config.toml
model = "multi-label image tagger"
stem = "deep"
lr = 0.0055
momentum = 0.85
final_lr_fraction = 0.1
weight_decay = 0.1
adamw_weight_decay_other_params = 0.01
Rows from block 11, named by matrix and row number. Each number is 128 + 32 x the weight over its row's rms, rounded and kept within 0 to 255. All counts start at 0.
# b500: branch 3 reduce pointwise conv (model.blocks.11.b5.0.0.weight, 40x320x1x1), inputs 107-213
b500.17 [134 125 121 111 159 150 158 149  33  81 166 128 119 106 120 111 145 190 122 123 150 150 104 108 129 116 127 143 152 154 136 153  51 202 127 130 106 113 102 101 164  96 172 134 146  83 120 213 131 114 158 133 143 112 133 107 145 147 123 145   0 171 153 182 106 134 149 127 218  67 115  51 106 116 137  97  75 210 137  86 146 156 144 147 105 134 123 152 115 108  98 115 191 139 122 108 184 212 192 240 114 111 114 118 132 106 129]
b500.18 [165 102 124  98 130  94 150 127 105  97 107 115 157 120 145 140 173 163 140 113 130  87  77 116 130 137 103 123 171 131 149 140  89 124 119  89 112 103 119 138 155  81 117 115 103  62 126 124 148  49  75  82 118 111 137 125 146 143 184  61  60  99  72 145 144 181 157 151 109 196 106 127  82 144 123 136 163 149 105 156 111 180 115  77 143 186 114 104 130  79  79 136  98  86 120 113  87 131 117 141 129 119 124 101  98 100  91]
b500.19 [115 144 125 130 125 128 178 100  96 106 122 164 142 112 139  97 137 183 147 105  90 107  99 118 128 117 158 133  96  91 179 131 100 195 134 146 144  94 145 132  94 138 188 108 207 145 118  68 159 177 142 131 129 107 194 110 119 105  73  79 143 169  53 151 106  86  65 138 129  88  65  91  93  92  98 169 113 135 167  60 117 115 101 138 105  89 112 113  93 118 142 125 146 114 122 122 123 132  94 172 143 103 139 113  81 139 172]
b500.20 [102  81 132 196 124  93 111  58  90 110 170 109 132 130 119 129 132 124 115  52 138 155 141 224 119 144 131 127 155 161 155 128  90  78 137 117  74 135 115  97 153  82 115 136 145 211 105 105 122  71 124 112  72  94 112 111 119 124 167 129  75 107 134  80 118 142 151  81 137 140  99 155 130 121 146 145  85 205 194 112 118  93  75 141 202  74 135  97  79 206 223  69 137 158 116 106 111 156 148 108 190 109 128 108 132 156 109]
b500.21 [ 67 113  96 180 174  82 119 124 222  78  98 104 125 109  72 162  89  93 112 157 110 148  80 121 159 102 179 102 149 110 167 134 151 139 107  28 117  75 127 173 108 116  82  72 104  91 124 122 158 172 103  94 113 121 163 122 142 129 141 148 137  69 126 153 182 175 162  67 157 190 112 151 100 129 128 150  93 122 122 151 197 118  94 112 148 126 111  90  82 153 164 170  84 138 131 115 114 152 107 148  77 134 131 117 153  90 201]
b500.22 [120 125 136 101  94  84 202 117  29  45 157 124  51 123 153  87 107  82  93 109 101 116 103  79 105  88 123  70  76 156 109  81 124 137 177  70 162 110 161  83  87 123 145 104 106 151 130 102 137 139  77 130  96 137 114 100  81  85 155 130 175 167 131 100 137  39 178 143 131 149  99 104 114 109  84 135 158  93 131 100  95  93 127  95 147 232 109 114 114 167 146 184 104 143 136  90 115 101 106  81 116 148  85 135 145 128 151]
b500.23 [105 121 171 179  98 115 159 138 121 103 179 132  97  83 105 110 202 136 161 129 144 113  69 125 179 139 178 108 160  93 104 156 151 129 205 161 100  76 105 116 134  49 109 123  96 139  67  97  95 147  96 168 108 155 145 128  94 109  90 115 134 180 108 170  99 101  79 112 154  79 107 113 159 130 108  82 116  42 179 172 103 121 103 115 142 104 104  95 198 108 206 111 124  91 135 118  71 129  95  46 139 139 137  89 149 119 168]
b500.24 [113 101 156 120 106 118 101 139 175 173  85 205 160  94  99  73 110  91 140 122 136 144 155  85 161 126 110 133 138 107 196  65  93 200 172 120 153  98 170 127 120 124 139  93 128 111  86 112  87 104 120 104  90 119 107 151 109 117 119 149 226 108 115 118 114 159  88 185 120 102 116  87 165 138 160 110 153 101 227 124  73  68 114 117 146 146  75 122 114 111 141 127 118 143 123 109  96  94 134 102 106 155 104 130 129 117  62]
b500.25 [153 176 132 146 148 131  69 162 136 129 106 102 118 157 151 160 190 169 168 171 110  96 100 130 163  63 136 149 129  78  87 144 154 108 124 153 161 149 162 112 149 111 130 208 105 107  89 140 103 108 108  72 134 137 129 119 113 124  93  97 184 117 138 136 189 153 101 162  66 160 140 129 110 102 108  81 196  82  78 160 171 114  87 131 150  95 105 155 207 133 118 152 128 121 131 119 141  82 131  58 119 131 137 116 149 128  87]
b500.26 [145  75 142 177 121 163 116 183 167 112 122 167 168  88 107 186 110  93 156 129 189  86  80 142 101 136 104 129  94 115 134 139 125 169 162  70 180 164 137 122 118  59  74 120  74 111 154 102  99 145 155 139  56 119 142 146 108 117 191 113 114 136 119 102 126  78 142 140  97 131 135 106 139 124 134 136 127  88 202 102 182  93 141 161 167 118  77 155 114 213 134 125 131 181 141 131  84  99 140  91 190 147 126  81 133 128 122]
b500.27 [133 170 152 196 119 120  52 129 110 122  40 139 138 123  98 133 105  52  91 141 127 137 135 195  92 107  66 116  96 136 139  64 135 113  83 100  68  78 106  72 111 118 232 116 224  97  97 142 102 176 123  95 173 100 209 134 133 145  77 100 141 131 169  72  80 107 146 162 115  42  77 155 150 128  80 112 119 106 143 103 153  73 153  54 111  71 116  90 123 158 131 136 109 113 155 138 143 137 142 139 101 113 126 139 104  91 187]
b500.28 [117 118 119  92 111 167 122 134 111 134 146  74 146 112 131 193 128 114 116 136 106 149 210  72 144  76 154 114 114 178 152 131 178  90 116  67  68 100  81 122  85 111 122 153 123  86 133 121 159 151 107 131 130 161 186  88 111 155 101 131  89 140 133 110 130 152  98 161  96 154  91 127  67 143 125  97 103 195 186 142 173 150  54 105 141  87 126 152 130  87 149 127 127 141 112  84 143  73  82 135  76 110 114  69 150 140 140]
b500.29 [154 166 134 143 107 149  98 168 255 116 120 109  95 113 156  99  69 145 103 166 157 105 114 127  84 177 105 128 130 115  73  79 153 155 119 128 154 151 114 183 128 106 175 126 189 157 104 148 114 134  98 135 174 121 152 139 140 125 125 136 202 109 123 111  58 136 115  94 142  76  73 109 101 122 137 121 153  87  96 153 146 116 153 108 117 159  75 152 136  77  79 112 140 161 134  78  91 194 162 175 102 123 145 129 154  95  83]
b500.30 [111  88 159 111 105 136 115  95 106 178  74  86 178 137 102 135 136 165 137 104  75 138 138 129 136 140 124 122 130 141 110 104 133 125 158 148  99 139 185 134  75 113 186 147  96 126 181  97 163  68 100 142 124 160  95 167 139 108  93 119  95 126  98  98  85 109 136 118 139 130 101 124 140 107 158 139 138 142  94 115 194  90  82 108 124  90 135 183 142 210 194 132  92 139 130  96 145 145 156 168  58  99 110 148  99 144 160]